config.yaml
image_size: 48
conditioning: "none"
arch: "uvit"
cond_dim: 192
inner_norm: false
drop_path: 0.15
width: 128
positions: "rope"
optimizer: "adamw"
lr: 0.0024
beta2: 0.98
lr_schedule: "step"
Rows from block 2, named by matrix and row number. Rows with one number belong to one attention dimension. Each number is 128 + 24 x the weight over its row's rms, rounded and kept within 0 to 255. All counts start at 0. Numbers have three digits each. After the name is the row's rms in percent of the matrix's.
# v: attention value (model.blocks.2.attn.v.weight, 128x128), inputs 0-127
# proj: attention output (model.blocks.2.attn.proj.weight, 128x128, transposed), outputs 0-127
v.5 101:080133120127133123065092148115112126121188124107102141143111120143112112134115130114142155146105120119140131139124133151173136137115126126125098146131130133178151108179124163136092093106138122129127170107097115124118096133120098113110113157144118125108132137142108138127170121125095138117141094184137133102100185144143120130153175185087132162118118091152164111111127121160157081180147
proj.5 099:173123153125138103128131169142134122133100152131141105143101130112162144086161056122104087120138155136112143105139143134125165113130155115118140119129144106076121112122126097115152155116122130139141120139170120140169188077129118126170107129150163104147115118088132110132107100149143111156119147097106140109160117093142133130100041118136103118159175143135093141115127144114104142102125
v.6 093:160153141120141143119135106046128149192114112120155064116097099148153100176123112099126114139105108132160102118118118142089116113109135078131108156129105171139147138102144143140116063091105108104147162101127118145141114115143162131150139126108174154137161115156150132143101128169161080139149163141130120126109123148110122133143129172120131133132137120157112133124118103122119111098109
proj.6 095:118152137129104147121153155157092117092122165125122201128129118071098176136092185182155132110159136113089122116116112113125133138136130138104131117119110136115097122123104098132142131149133123143146118154115159102103148186116141127094153157122096117108140134132107139146124184073142145123109086128158153128111115091134138126110112129162176129098076141116114120149147137100107115155123
v.7 071:068146150139127111142156151155112130123158123112163159141078140166133102107110124107101102179098138123114147097097102163150147126155143113141115117127103167150103092120113128138106102161124134136130131138080131108120134155127069117136142114109145122155139144142110139171128114087087115098085181095108117093123179143121164110100103139127129133168121132141163166097143104134151120107130
proj.7 074:138145108139136175130126100108131150137117117128112125111155118086128135179116206141122144117153119157149106117147123089107130153114084144107179115139135116117156115112136134144100100121151111137119151130141108146126119177067132123103090119158106113093184141113118105135101103131141151096163108131147123142124101102162134143150175115129136107113044139123131161121097118142122159150108
v.8 094:104142104164129122122056151141104138095086104097125132148157125124171134117137168146143065133145170134138120117147102119110119152140161165124102105140168108125135136110107143157093157123094082144100113148139104136067079142112119151141129134121104138168124085139138129136124149105121102182131167136114098140109138097123161109125121080108111141129114155135131137153137174139116133157114
proj.8 099:095142190097152140101146098162124152122158156147127107116098134103114110122143102118153172110106057105113138128135139122128100124155104100122122155108100136155091138123172119105179117126149144130107120112116139098179149099063131107079127125116115135113103168139136146139109117165158122149138103127150171127175142140120140128122132142176121115150106128113150120088144109148120142147088
v.9 104:146169099149121118168156099136156155107104158097125121135100167137117106172121122111118127158157145126141132146097149129148148176133152150094127173117107172095110116134104181119125117131092134134125143151160156126083114121128147177138104130129089117119082134111121117091144129132112097126135145111115134133108121188097096105109100146158132121104134121089074127111117182113148146163156
proj.9 090:110108089143137148122128117117106114162123104116130146146139092093118110126122169158120145113129128111133108147136100150140090096099113110139118076137118153160151139141137075129117142112137121103133105120107127105174144182117129108097153151109169139147216132175118097134138100128154113112134131128116138128129140067151159152136194109105128149107075142168152122134134111137125143137092
v.10 098:125126133166126109135104110139157164138103147123109097157117122121104143146143149131145091132185131127155153109152117163050127168078174130145151129116120132090128164124128193118096095119075092094138179099164137124115162094124102127112111157120102131126105113162105098106121122134134114146116075129151119149123104126138136134147134142123129105098128100133115136104124169151106136139157
proj.10 103:136114104138150138122174163120116111139130162132169163110101130185142139115116119122121119122128148111124138124074137132129109074161105112110078128118156126189136114146140102138124148126164126120140084161134153102119081119169115069167188109115109150129116136073127168142145142136120145114120174124128094113122112127124126144158169117105122156137157136159131143108100096146138123129094
v.11 096:187088161133144106092173098127144165110145098088127133127112116125129172140126115152116092111166106124126116143121176110123130122119136113141140117097107159063126149160170149133122148140159162127113164142151150134117137109092167120105135095106139151113164167140121097105158154154149108162151163114123135131121107143097126112161134147169150111085129128084092133116133125129132126078121
proj.11 105:095136099101127181153119152129135099172108174133134111147132142124121121132115146140131140153123111135112117116125122134157119131154129141137117109131171119176162108138145107118156139124109143137141098097109067129116140185154095127125158153079116114127169113118124140135127105135119142107089093165118126122030118116148129131115105122086112159135100129196148105156118138151100134161108
v.12 101:144161126119125147086125165105125117124137108090124157114083138130134154108116127125110190118072125115152115129140134100115115098170126158113072146149158180133117094109055179146140143133152142156107151125093126136118084153141083140117113105161144133144119126118122156119134141125155162099145092133113127124093129126083132125150157178089126133137157155101144127158138128153136119124132
proj.12 112:140132110158141117118089105171123146132172156123129120142173130070146102114152160135104094133143137150129145132155131169146104147108119108153184105122072111133093160153153100095112150141113126127136098110144099138139180170102149139152138148122156132131174119131134046128120131113144106133117131136098141123139157119136102132102059116157142119150120100124109133093131104132132102124130
v.13 103:145123150175134096101118114087127187136137174120117157135105108144147141144167120103152160161155143146109110130125121190095136107116138108144152105135096095090125154108145153143087120120079150100149135136118113117114124131107171181113086127099088104132122112133144117135159100101157119144094085088144101154114133118120082095155122122108117119093122100138122146125130162124095126117103
proj.13 095:111126109097119181129155122161147098139089109117135162121135165098101091172091184132110116117149100122131097119090127091125113124134107133120157162142162157163153083124098093111131087112156077130124118135113145125126109178132104089138180098146119123127166136109108109127108139144120138117147130138117119109165094126105194164154144141140144096136108102141131128126134107122150154149111
v.14 082:161123122114130115106127157162157157107126175122127172098135135119125123118121077167134126134182153119175113142171100121134155108112110112151109140128077128108156134120094084119133138128133138116125098144104114134144169135139055154128110102105081112127148120147127118130182088112115123167121068109132123125127124084127110119150102082103172128117124164091137119130155128140115140118100
proj.14 078:108096115098163104155134102105125104145108100150141118147144149196144146112133085108123132102109132132112109125048155152151132114154138126125121131126170114156156113161103126127118104128137120094133144129128126129110105106153165133171142124142137112132089142088128155082102144112100134136140163125115127102134104149074144156101148147116102146140219123171158130128133113132144127111160
v.15 113:116108124176099154113137153117134120107136109122121118129094129120136119184135135102109143133131137152093137111128122171124144173145145122131136146116140135089145091160123176143140092130105086129154181105144159129138120154124092116129157156129098173147134151142148152142080104136145098156152162187110140149117160138110120133110133137114122134111129068155190100086078139161124116114139
proj.15 089:128115153100167092117116142125136142125132175131132138141121124191162143052138072119157106119150146101144134115118137108142124116153147134116072118112134124149111145126131106119134151123133152110124110152131116136130110051134140116168118123123145103140067099095108112108138167128094134122131090098149127110147131118146122101157101129148121106140218136139088130137162124126108115131119
v.16 105:128126136151095139208096146120138092149177141140148149114117119127097124099121127106151109122116152099167154146141096104081100092118155108135127159160126110100107099115129115152120090143077163100164130145130115149155108124149101121120154171129111122142120111141110132126133127124169121140128133137133099146093182113098118130124136066109126162136162143107144139088183088153131124117137
proj.16 096:118149106111117164108168081158116156078106148117102100160163102107140143173154205143116097167139107118098093114105129130160130112156112147113111106112121185114127136112092146116114132144154112112141123134131119117143124140125162156149129131118152125132148142162150131168127134073130138097127137093130150102139095133133119143116130146132131121109109096118135120192085145103137089108180
v.17 079:139088100116150115141141103166111137135130142110089128149097156097104110126124160144168148136143125124173146126143103104116149090111083147134134112126154129149122131129123174107168145107141172177119107114098121115107167104164135137096099118142154134114135108096092112105135118111136170090138116162126168084120127139134130137135163142177167118098131139124128121175185110137171101166158
proj.17 092:140171112160100113114099150092132146132166080161136101111113119148128144102134082157094130127127173113106133117148109188135144152103154141146126127164103137099130134115114086126142130129129137102153139102174150159138134148128133109157121157096119127132132146134163104112157095160127121149118142158126130147115145107138094116083108139066075145175130145122101130133099158114073146083143
v.18 092:127171151099107137168143135113163152184086121150155148102117126122152106130115129141112173131084141124137109132139152102085129160140146126127124145109114152112118165059128109129153156167148112135087154126065104142122122098120128121128087127138137131124128086134125138144079118112110140139130082109124135133126139149079154115146111096125123089151182134111125120123137067155155116162120
proj.18 087:141069116135138076105143092113102137081162128142143135166167125155183132103135118133130088134140132133099141131122137154111076108158120138131126100121115128130096125169140156093096089153091137111128099104146133113107141120141152139148166137093133123121107164114155111136143184086135144113111164165104124138117108084097111128101164155153143114162124131138113112149184141135126105097116
v.19 083:137131130112167153091128158113184107123105129110144112115143113084163145136146140106150133138128097147130094142144197130183127118088149130129157116132169111143129152146173113128152188096115120126146164111146181100141140121170109155138138102142113137118146096114157122102096136138111166143131105130126130172107096162140120133143153180122129138114138097130116085128084151117121135149094
proj.19 082:115127141100135090130124133141106113140136118143116150146129169177132133083137034147142127140112138104110143141121106153120153138166169136158081137109116111107120117132098130123123133125120158116131096141128101135112130056138140115163127159097178150152047140130147175102142121136144116156119163116108134105137146120136101114138085123140135119150191150121128111135165122123131139121141
v.20 094:143094117142138104132171138114124102161124113110160105099063133135170113140120119126130125157164129153148114116146063119178096138119106132136116116138116162150139104087180129122162131120142107145121110102115103160113115135166078108151162144120097152156107086140149142132095134117131077112137113096116130132172150088099096140117164124132145118165140155107103132115152141124089135095110
proj.20 099:094161164102102164116115111164124140103126150149092199144155115102067142133106167155161152108084133128103108132082173125085145130117128114117138143112110110113119147130096130151146131118161123131115164173128152122121140154095158159115144116114124126085116173131154072122119154119154133127107116111153127143113100118101156136114060130153153143122116125136144123166137125149138104117133
v.21 105:153196127117095136133133156139129106165182107107104105151094140127151111097134105120131156147119125148129125127118137133136125138119112118115109109117154133126136113127106119101118147067114112159079126107084133130118129150129177175156102131142134133121077098152107105088144143140133145172145110171135126152133091158116109184152124140118106107115173119095070143143120123135143140194133
proj.21 099:108114128139131120121120152116127165147125153132115124147145109054143132141102165144085147109126120116123150126161107125114113119097110163173146142140090150135104136116132120118147123158100115129163115133185162094151166103150113100086135159145127142140183164113152141122130111131138097111119147108092131114108152096154126120129201124122170117131045131129153118103136115112095107107113
v.22 098:136096101196165160156168087084102112109136125103134131131122159116137120107155129101103113121121092106139153131116126148120123185149101145126140122169098116130126144095141184140155124158135144067147125128129116152138160167151144134137101124137063132157090116129158126148086099100113105096134125077107165130152111124155114157122133100120134138144123153166117116133135136152105140148147
proj.22 097:110154124111116111144128122176130151123127142148129176121134115210113115091116127111165164121134158109123093125084146129119124092135154133132113118073118126126163110145127093120127124111133115123094147135123143129122088098108105133169137123120162136099097121162123108088160151148128129146139145135149097156139105121080140091129065146163148117099194070124127144125140140101152137109115
v.23 095:128102112081124171105148161141130110153102106158141123102117120134128123151119116123113143143139149158085121117127136119103137177138104125106108135110120129114111120122133146142143190135163067129095140072105115178146155146110187127129154074114198159144122154127135098186093120128101133146163133161146130118122118095082133130138112160162142137136115130121156118110122116097138132122143
proj.23 086:146105169131146070155087109096130138115138148114137149143150140172197146111112101124147135107105139107145148148124149087105129147154151119116123142116101127129145153139141113132161081121107168149153156153123147084106112078146105141139103180116053101119101116091132152117120141110135132156109121142135142122131125129139143068144139126143144142155168138118100112139169139142101125127083
v.24 102:133078103133123132157108077147142122170087101169122110123162142128121117156125094121097126076089129146103128134117131114074144163149104133090136105059170121140122151180125115126167106152123110154189101117158166121110130126121099095154133139121185123122109145117124122111137162129132174098155112135125129108117097111126133125115123149147120123119140113119145135164157149107166132133153
proj.24 098:141167120160122113118137160111083118110168114125139120143095108094109113092120173154121129170156153123146159143158108120159104132078121123156152126176098161092111153138121139157109152092115140120130135127095103126131120154126124149101099123102116130130199107113122103139141122105156097113126150140144155149125170153174094129128161108113109100124067156118082109120109148132113133086114
v.25 105:122093134140121122139108112091129103152123177117125106145162104109149154112126148103150096164217096169089131133124136164095102154126153136176123125169100122115134139106134092151077110147088150086117130146119112095130169105142192164096134118089118132123124114153122118153117128129118135159149150101127130121127111107148132137136149103154139112099123149119174114087150133131111139143125
proj.25 085:136135135070158118157131134132143142103100124172130152107119138182101143124141064139137129118084140098124117145123127111147148121170108096097100135082183124144137133148126119109142106135132113133156095113145143133132111069123123114166113121151139113144061132103114194130136130120109133154138141151118117114147112129107133084141077124120118134150192114152109115169092119107106142140115
v.26 082:153138150104137143117153125164121178157121128139130123118091151138107129149120152107150176136085125103172093136129161138125097136129126113110105114078133153153138114149106210103172105112155154136136134121094120160157142158117080107124142141140129120118134128093153142120106115124098129080110077139120146139182175131131140126137143138107131133173151070115132119140152088134125105107127
proj.26 086:141128109184114082100102161128143083106152100126130187139166130149152095109126155145079108128150165143081144178157122117129162117091184119158127122173105111101113116128128101156113174130113119114129156116131118165096099125153144118112127127090143133144139137148118077147132133141151115131113144105134132115127106099109123158110150090154145119117140143131063131121170158132129125132135
v.27 079:137164150129135121145134140166145138125076154131152137119149133123116130147123077127107166144121118142149107145125174112078160117121117120145095154112139141115136135139123119105161135161162160132129107117161181111111097101147189116139144115124119113113121143097169170071111119162122121121101129119120163148139076172119120140124161108094130130119138098123168093125103044131125128129133
proj.27 078:151115137096152107122125140097129112114151113143127128149120118194125144085149060129133118102114123136110135120154097145167115121174159143140096109132139109155103124151129111109104139123127138103098110126149112138103160048162095128154130140117130148134070121159126118102131143107095103176154128142113113125135166130110115128127079126137122138142218134124114110129152169141142121152141
v.28 081:123123143142149129109176109055132159116177136132126120131119102139138118123175181097145104141121092138114144132094124111196101133127100120125113135120119145134131106126131150139150079121119101121135140121128105134100171141129180131134143159114102137162109163092105113157131130106086082140147102111150149136200122130164149075121132126128122124143117134150113104132119159175113165112123
proj.28 075:131112137097093100143105162156133143117163139143136146136138146173124133098075073119150114115116147100093097143112160109110162137126163129091116123100128075145147152131142113117180162112129136115120173196155152138157123090122105132146141137120148109111072099111147126138119098133160121154122141133129106091119120096116157126112106118105144171133154110144127120146180127089109132165104
v.29 109:137163125137131144175149136130093133150103133166106089151107110128142134120123150129128150151148133100134116125136116088090146106127154117126136119074155166135125105136128126112167090145130114158134128149106122107103091091141197105157160173089154127117114148117134129079107149157142104115093130131135133159169157108112136170102120105129124119142112117111127123165161070121164143078176
proj.29 102:147091154125172106088116154114126130136140119108138100107140104168117132117138098143150086122087123139110124117116141110149105154135123151099076143149102091127131187113140121153118159163125146130111124108158155162133158076135099103102132111117106138155075100117132112143113142146116146150167130113148107121099123140156098117151204124104129126140179149141116117112094179137119101154095
v.30 098:107138066102096146162103156102142115139115139140097115148175121113165167149097124156126128137165072120143153125125114062123085109134121128127092129127131159090104083129066157106137090130137153147118147159119116143118106122131123114119147133129164122152157132136133088132123165123105150136171145171128139130137121124096143132115152116121134118075180118150127122133135102174141138129171
proj.30 095:156118164078149111115112108156118152128149168135154066126155122157127137137139085116123107091098150129126102135096123135172156123144123149092114143113108126162134195142140096127142142131103135115126108094164124109141161069122166149153122136125094137148145128110097137124139127137123106167118122101144100124115142106141093114121106130099112165206143143124111137110090154111110081157121
v.31 095:181165091149095135144155132122136140091136151093121149114118112154106143100127167106110091100124157127125152110118087121119108087110153146078169152092129141106151125144096169145116136069109143160155169105151119151123134143164098147144098169127086147146094125153116134102111111133144166103155153109119124130102100112132154114150117109171127111113129152139127111109154159173125151122149
proj.31 105:052091146167157132152090143123131115151163102132129097164143154163147117102142141122140164129138155094133118117102119128158121149118103113129083084127078145122125161157132120132144099147150122085134063158140097133155113117136132130131162122123148114142178112108121153146154146112172110142134128142123092125127160139150107140143160138095123136128184085118111157131146123080100115137118
v.32 126:132111154105123103108089108125133120148170116125073138172137111104119187102154163100166103155127115117124138125144156150087095136109162120173148125159133079146104129139127146131143126088132109113128129097106092097118136099116139116116120157119165120117123127161117118146128103109145205174117090159159088123095101094120099145142157159123146128100129142136119152141146157156135118132098
proj.32 133:164124094176132154134190095088130147180097131100109132141175121168153137096124111132130148117135122140133145114164112110135156111132133141117098153116123141103156137132136159126101041131103128113131105143144107114116111154162127124082149117165120139108136113144152166127107139127172114133130140114141127135095144186150121121160171119142167127113108135095090134151123108112142113095084
v.33 095:144166126135114148143116122148136160124120103144151137124140147130126126171126157121118138097084151111144126113116127114098080142127139153097109127140119160153051090142136148084161144146144118103148082092155119123119142136116141102170128154129136109117082094064164140111070113137094122096122141109116128132140087108123143116129144090144123116173134162134078152126098087133123166134123
proj.33 087:084174135161121155134117150132108120124130101146127134120083150111117108159119201116130127158162123118078118135122114128161133134111062102139161155161148152138162129107088128125153111110133108159148153145118153093164107157120145107085148104128101164148198127137109108118155108142127164107125147109103127116130144101126140151148127133087126159102102127107121138134151154122118156081156
v.34 109:084120101138094120160110121170112119136148087149116146151132133119071085157124120177139142065117122102143113125144090121130144069110111109138110089100171119126117128160106121136131136115111117117122146087131132107118115122132138118130158164156167139095115091138107129145112166098121114126142149116150116127086153101153161128147148115107142110132181121176156144150154113158173152166137
proj.34 114:127111121190100160109110152130133127124055148130137128103092142128174075128129134109152125172134123164109143132149143129148164165116112121149121102137126093155152129154168111104177148139120118147127105105151152132132110192141111090134141128121105117131122130131090125141122138153111160152127118117163129075134119127117105110109131079112111102140120136111117121157133141127135207110078
v.35 136:138150093130122151149105136095109118135114155111129125104139126117183118152099103150104112140163166173143141120135105144114128139118154130159126161186146136150118097092135125094129098140106117128147104136136148104134152108137180146172114104155161123150149121091164144115112106149074088154144145167145170084143115151102135124110114144133114168100110148077127121083099128078127146120146
proj.35 115:118114120079147111180142139185091142113149117196132120124084107192101175079122101146116133081127104118087126150109154141116157150122167128127154116151120143096123139126085100159115120143101130127136118150131153104131124126109097137111137136140135140147083143129151146106118114148172124120146125127103133101137140092120099136149121182139134137147184114140121140107095139109135088144149
v.36 117:102184122163133147157143119104098140125135118120138152102144146127120070149138113152129139123145106151106111146126111143157161066147135101135151109179117087172181134100133127145101115143084110122135152134118169084156156140124165162139102110145138079118110084109135165138088120096091118108113127100123150131118155135157126091111098137112096133142136128147155117116139160108147126172116
proj.36 128:068093138174098137153124134162148109091111127117117122123093136133156142088148123086124098071115134120134107157106157111106141181134132087158138126164119181140132108123188062160108134143142148141136102096144129125130123108088113146138096158123111123088151165109138146128114140123175101133113101123130153121109144120113116124159152152115127139122168144120168130138110132117143144172125
v.37 118:082098116110164157136119112135123142166125108118132088139139126145140103122163115162151109119178117112156096143146117181144164090103132097165128093118108109128148154103147104173108124111098070127087146159143133116172128109108136132152123147156158118129154097146093151149103103112112103125108160122141135089122167122184158117137122149108106118081126092150136116146118162111132104136152
proj.37 121:102131147154111104159095114150166115091097130081107115143189098123137141133148103085079122156109184145153107164137132112081117146109121149136145138143104079116140131170135095178131121149101157126131093117149150152105111131118142150150113152131117108133082140108147098140084147135154114162152119114143147137133095135099105142123144148179167105145148115149119124128105140128153121139088
v.38 109:146132074110106128139094147146115122099135135178131121124162145142116080182079119179081130135123181147105120123121125129135136142133109118127109163128182122151108143139119121076107107129143167141138093114154130088100170139134134147130127096138105133128151164078131162098143141163127096126123129156143134095166117148104178108134126076157101145120105122145124147108117107096144117143129
proj.38 100:115146118124106161125151113119095142135104109189159148088097104138085102164146175126135130124143129145104141114103145125121112156097129151134155103155125141117145130127101097119162157135130096146122121130103144129150103210096098121086110114116147162125153122136124141126173112157138146108121095115123133100179141084166151148132132135100118137090114109065108123116103097153115146144167
v.39 104:102103102105143132135131123137107110137123099143113107145152115155113117119129113175131114121170118143105095136164105147174169088135106079141109107085113124110183163104120100154099129118111131126064180136109137141117124136133109164119156111135128142127158119178105136146126167113148100127137130088144113152122177131156175124133116166132120118100150107181142111156156157139142093127162
proj.39 101:154121136170121099130094126104174112130075149093149118139161103134141115154146103125100134097093140132161089139122157116106149134118166154131143122125104073132120123153163096146141149136152132135130087114145106156112121099119100137178092149110128122100066131107112095146101150142115119187139106130154139113146115102112100114095114069145133079136149115122126115104104115140161150157115
v.40 121:135098098039101150137074122086115113147112119164149064140153113137119164160115149144120087127146125108121156142134130101131117146128119098134088167090150145103084134115101115145149114090137111117123138117146115108120145129112145102128153151107144146145140155148099150169119135139128144156104160123135112094110115116138160133128151122094132178124160159154091134149089124182149123135130
proj.40 125:136153156153157105142140148132097148180104108127126140160174103156075107152109111144125146166129146145128129130135110121127129101095146146120120145120136082113120135140095112149196141111140119144156108113101159103125076175138139111103106143134102132153105152143100139147133117179103133145137113131160109139145120155134094096108138104158098089115074116084112134125160101133121129081083
v.41 090:167111134092154115118129113136122122136084122108146107134106133127100165151133156082104119122096153112133150102121191165099103188140144141144125170113164153156093116137127145102154114137170151127141105115133080117107137129151120092123159090135078174145118163136152138101154103151137164135089123141106110111100106148108133143129158088129141155139096142155105104153095106139111153122117
proj.41 080:140151148068189114136116150127136132144161116188107115138097121174130140095126087128155147138126142135096145119122098136165131144173137138117098116112136127141131140145073149108127131137122138110132130151133148134097120077142131103143126131112150138120063105101117170105135128140164124152124148117136105150175129138152137099133082120122107123107185110092077116106164092129102114132169
v.42 118:122133142119202156112144074128097125105121159130110106116156106152136125134141153124136110139137134116117096131114147160166144139117112111094143120144096136162108133157171149127119125145123171100122162137154107124129114151155115125068163121106101138154070156124139141087147131137141075123122101143136125145129169104080149089106108115172120143094096131146133127130110194118139129087117
proj.42 123:149160107189123112153097146114134123121150125137119089103147115114128129147153156155122113120102138154164147111113138096122151129112135129126135199097122121128130114136060141117152176095162121124122090160109095150128141085092144162104117096123138113129095105139132086131098107098183104128095105109126161084151104107162157160128126137095138187123107109137129123128142146145118127125145
v.43 110:140144135133116102171135155120111127112081085144179124123111131119116117179112128154081111105086118147116143121146146093099103146149123138148121158091186164134112157130121116087136139142140112134136101104146157086103135159122150107158128120112103130127103129133161153129103145127110135129102164082095135162132111167116136151123148114121131119217145157146109113126115067131123138156137
proj.43 103:122122178099146135127110159150103111118159114171149125136062124165115131127111112135194133139137108113092109116106101142156137153146151104141126118131117121139137130115145134140131162163119111134117103121150148112123131080141097147135122119126094129109120127100124151096183113160087143165137142123139069152175130102142106093123079107108109148104170132064138118120138086103124141106159
v.44 128:111155128116151117151132114169104117134122106168127157144121107112091122163105138170156117126128141141141103103159144106088083118088138118178103125145131146160090112118131132092142136165151122112085142084127098116119130098127176109103151097141166150098083117134153111111119130147112134154137147124153109112106115070084168122155132099150145116139154178165132150100158116111130165134110
proj.44 142:164123081187105162130097124147129130121104110150141137091098137202150096120128165169144101140156105134088141127136155155149169152161144134117154126141123139120139151142071152126119142129103110117134074142130137133139088139166088097120174122121130152099162129135119158109115119123139137142120118108108124109123141106133103133115115135112150142102156113079104150162117098060148138125136
v.45 123:138137154147144097123131129118100150096091105124155164123125122146098128135159147086129150107067068133063116140122159137140124106151140108119144142109144101164168182116107121123074143132125128115139145130110133106108130139135139153133116107129084104099127088138111167143132138104139189149100094096121128172114118141177130139106126143116099143181129149136136122151124131162121128172097
proj.45 116:104140158177127153097147121101142089157170148128140148133137141101143112142107165093153130114133146141122117138136116110123145156147128107141123150120133196150137092090213127102091103131129114136159109096131106116144109139100111143104086146127123137079172154115135160114125172100132087140097103102159084145154127138134134135142115112074124100096119154114129113122123084142128140140134
v.46 103:114102122118141115154133118146144112143103126118152099137141122116145120132109084183127087114189141153139105142154125121103150132109130130172113130110139159089136152091136084137145129172112093162086137165161140117143150078095160118156147093162156135116174137131117119134141122137106104127097167105129138069153144134143184121136109099149138116113103115127123144119145115070107144124167
proj.46 103:133118134114100150142057099178120114112104107118132134124139111132097089155130130112080134140135112141128115153120142147122098160096146141133155119172117122090094174168106134154088192142093149117122111131122155173119108164108110145124132146144109148116150138129109104136106105141121154135165134137122137159145092116106106119130125159182141102140151114127090122101077107105179099157131
v.47 109:117118128130084090150125177132139107162129125108159133120076144104138115108105121144150167120155118153110149131157093114113108087142116132154110120137156118088166115100075092154101114128111102162112147110108140165138146113108149116161141115167158128115161112150140093167127099092125143128149139143110150091122142163155110138143138119106122081171130118115176101115178077126141114133156
proj.47 093:125088154102131120090142124141127141098108124110106127154108133175137136097113081129116138100107112088124112123117143136126133137152143136132112069136130120133135146123173086148100110159104145125103140117161162135121112087150120133188121163128134130121114136111154143133160139160106132155165139137137100095111122122101082082112107091140117110138234131165113138139143119113130122159089
v.48 123:102114109130067148150097153148124096141158118154091166117122136111124090099109129136122160094074139100115150123140097126109119101126145138119130159147167098136102062170099111104140134128101143127159081112113126123153109115128107123182118172175163105116138101097128144154104159143095147123153117153139158128141142123139110148127156127106116125131127097122121126116163088117181149160114
proj.48 114:097079134121144125077163152106131157098092128169107111126064137138144100078122088110171115141127109141087141134169124129143153142144086128112103086130140121139148120123185100114167091150115138156098157120143158104150145157117132081109144134123128123162089119127137146131135116158097150123122117128130125078115127150106105116140163125097099125128178156124131128124153153130119168133099
v.49 124:111142134105113137153102125081107129121087154140170111089148113135163117179108129169128125128148127161103145143143088069167126109150094110112114109120119140105136140080100103161119123125117129133147162105124181086149113154133161134113119130083137120141151132121133138169121151066115117155121140130136142107100144115112127082126135139098145182165151183110133125116096121139118100115161
proj.49 131:118144110170135130140107128181067110137119114106169139176141142123089145103120128138142119094140132137144110120125166106099129113136163076116146156119133123116089147164150091163141145077119112132174114141130124137107140105103119156169104126125108119154182157145127143145163115152098138119121097126164104120141140128121082123108075136139097097139144154151177139130143099112134139108083
v.50 116:100145144173111093151185166123124106138135107124164128117098134120147078119129102133107139157123134181113121142121120126113125104166116125150143112145126126111142115129160111129084089163102131151114113119072151153141142132131140178142157102147112118137140111143158126129115129103126128108149120109107125142123151134115092105117110108140137070156125090120192141110211096085092113119138
proj.50 107:152112100134086149127106102150127116061128127083135119138100100098094149119110196144117134081144090094117084135133129124152130175092106115143148116158139143122141116087168104141080129150118108128123143136161110140146139127107086139144090124123151126111210159121147111132149130152122129122143144102115123156127110096120109133127155080139131135128129120141136125151108117114153123189145
v.51 100:135136124103099127112064136078101111140136138168131144128141133142123133168127175137130172148085090153081151140123136094133108109144114114123085137156162113174109131112091095104133133098126123130135107105098122078096127124131155142140120131149134102110132103078135156178089140095128159147122082126164124107125107093131121117106162120111129146168120168131121144138109110140147087165111
proj.51 097:122144132204112170103175113139075114151095123129113144150124160123092105141115137103137141131168121141091135153131161101113135128133110095138155158128141158123135118118162099126135098125118104180139126114117117101154120191083088109086129150131139135120186128157145175106140133148131122113107128131143107107144128135139117121125121130074133105106084164068128135134131123116126138140084
v.52 100:129093097111088151125105108125105086131133138129094121128140129136166129094134098112106109111139118108117148129112118159138153137110154126152143176162156106123111090138145122090121099106114135126157096153094127092141129080135133165181097154159125110137140122121103150141112145156076121141138126175137150101163147138135119162079131156073106163083108089099133142115083101097140135139130
proj.52 089:143104113118149149119189133145116161149121135131116131130112126087100123130096151122113145116142107156119149140151095114091131148090085147118158130144111122098138128125141098129143095135144113151108155149134162091157135224087112133068126138144141148136119129138131135132101107172149130113125082125142147118113112123112134133136205157141107147149065141147126138082119131165141126127113
v.53 088:157095147117173107083134123089139145122115173103143131157103124128132182104134105082100105158118130116150132130135176157115119186152119150156157154095116162112117173108121116123132128122145127137116129170138088110119125122126117146104113100148078159133160167164117134125185086127155161127101127126088138114118113156118118150130120138145135129121078118112100121147105127113088088098119
proj.53 092:105151114073141124151121042137147110138162126124169128160161124103112162150120126105089168135144135107139143108128099111137105132122154158109116142121117138122118144119105164149047105109109126103137133128119112163101148098120149150129097118148133122108137111102151132122103145105144112123153121129136089206150094146142160121155118134151163132109095118122106125120098106140142086099163
v.54 113:131125173117165103123139113117131151158143137143129147126125138100146146144136173097179147174118108132136133115127143120100071123153099154150155091177085104171103112115159140122152127142158127111135086100109090110147129142117132110116132117096148111134118110117172127174096094080110181116135090111130134124123115095131063101134140139115152088155115142115131136113145116102097113109098
proj.54 125:106143103159088168152114106104118108105109100090108115134160141155100151080134141128122142115146127101118111127161139118129156138136101104122123158121152150125142146125122120142088057123080115139126146171127104142110143054108111146131141122141138127096185125132191149118153090082164137122101159118101119157080136161112133129129106135127160151103123147143121134160150136114128124093109
v.55 109:146097121117162129106095092120119139113111132133139128173124128130108147136161146091103088133119143111112109101153178192106128160115154114182142176098165115159110175106128157117103120120121109123116120137147084074083135131134134134130133106131087144131117107153096171115139125172140154172090122119126108117125108125135176157143141128154111145112103116169091119144105134128120114164104
proj.55 113:135158151140132129147154125123151155162156129152122145124157113175142124150129105128122143144119156154117139102109102114126131167112133169117116142127100158126136140134095152117110118154100120130122084134106123121112117127133103138089089127130095136074051119094147176114095142117166102158149133112165093143178135106146120139127122147134163133084144111074083137091107091146123103099172
v.56 103:139082110129118135143113148101133140153135152108147110131091138118151137127114069108111146114156153117133158131163090148118118158142107154147119169113177152077134158095095104132115117131080089143155085150164141126141157113131127102164074120190127123135182134125129144147165100113129133131125145138104164088138114164171098159140129127105134132141132108101148144132116090101110129128154
proj.56 097:086131132068122144128164091166107137135159124138127151141132141079097111127110178125088143140134124094145141138143087136132096168095132131120159080142130133135125160135119099147083109152103115148119158120117178113104106223116155145121144138133115145131162135138160128150133100129103158089163126141139121142132086124090149115109132141140119109117096132136121129101116098163137112108096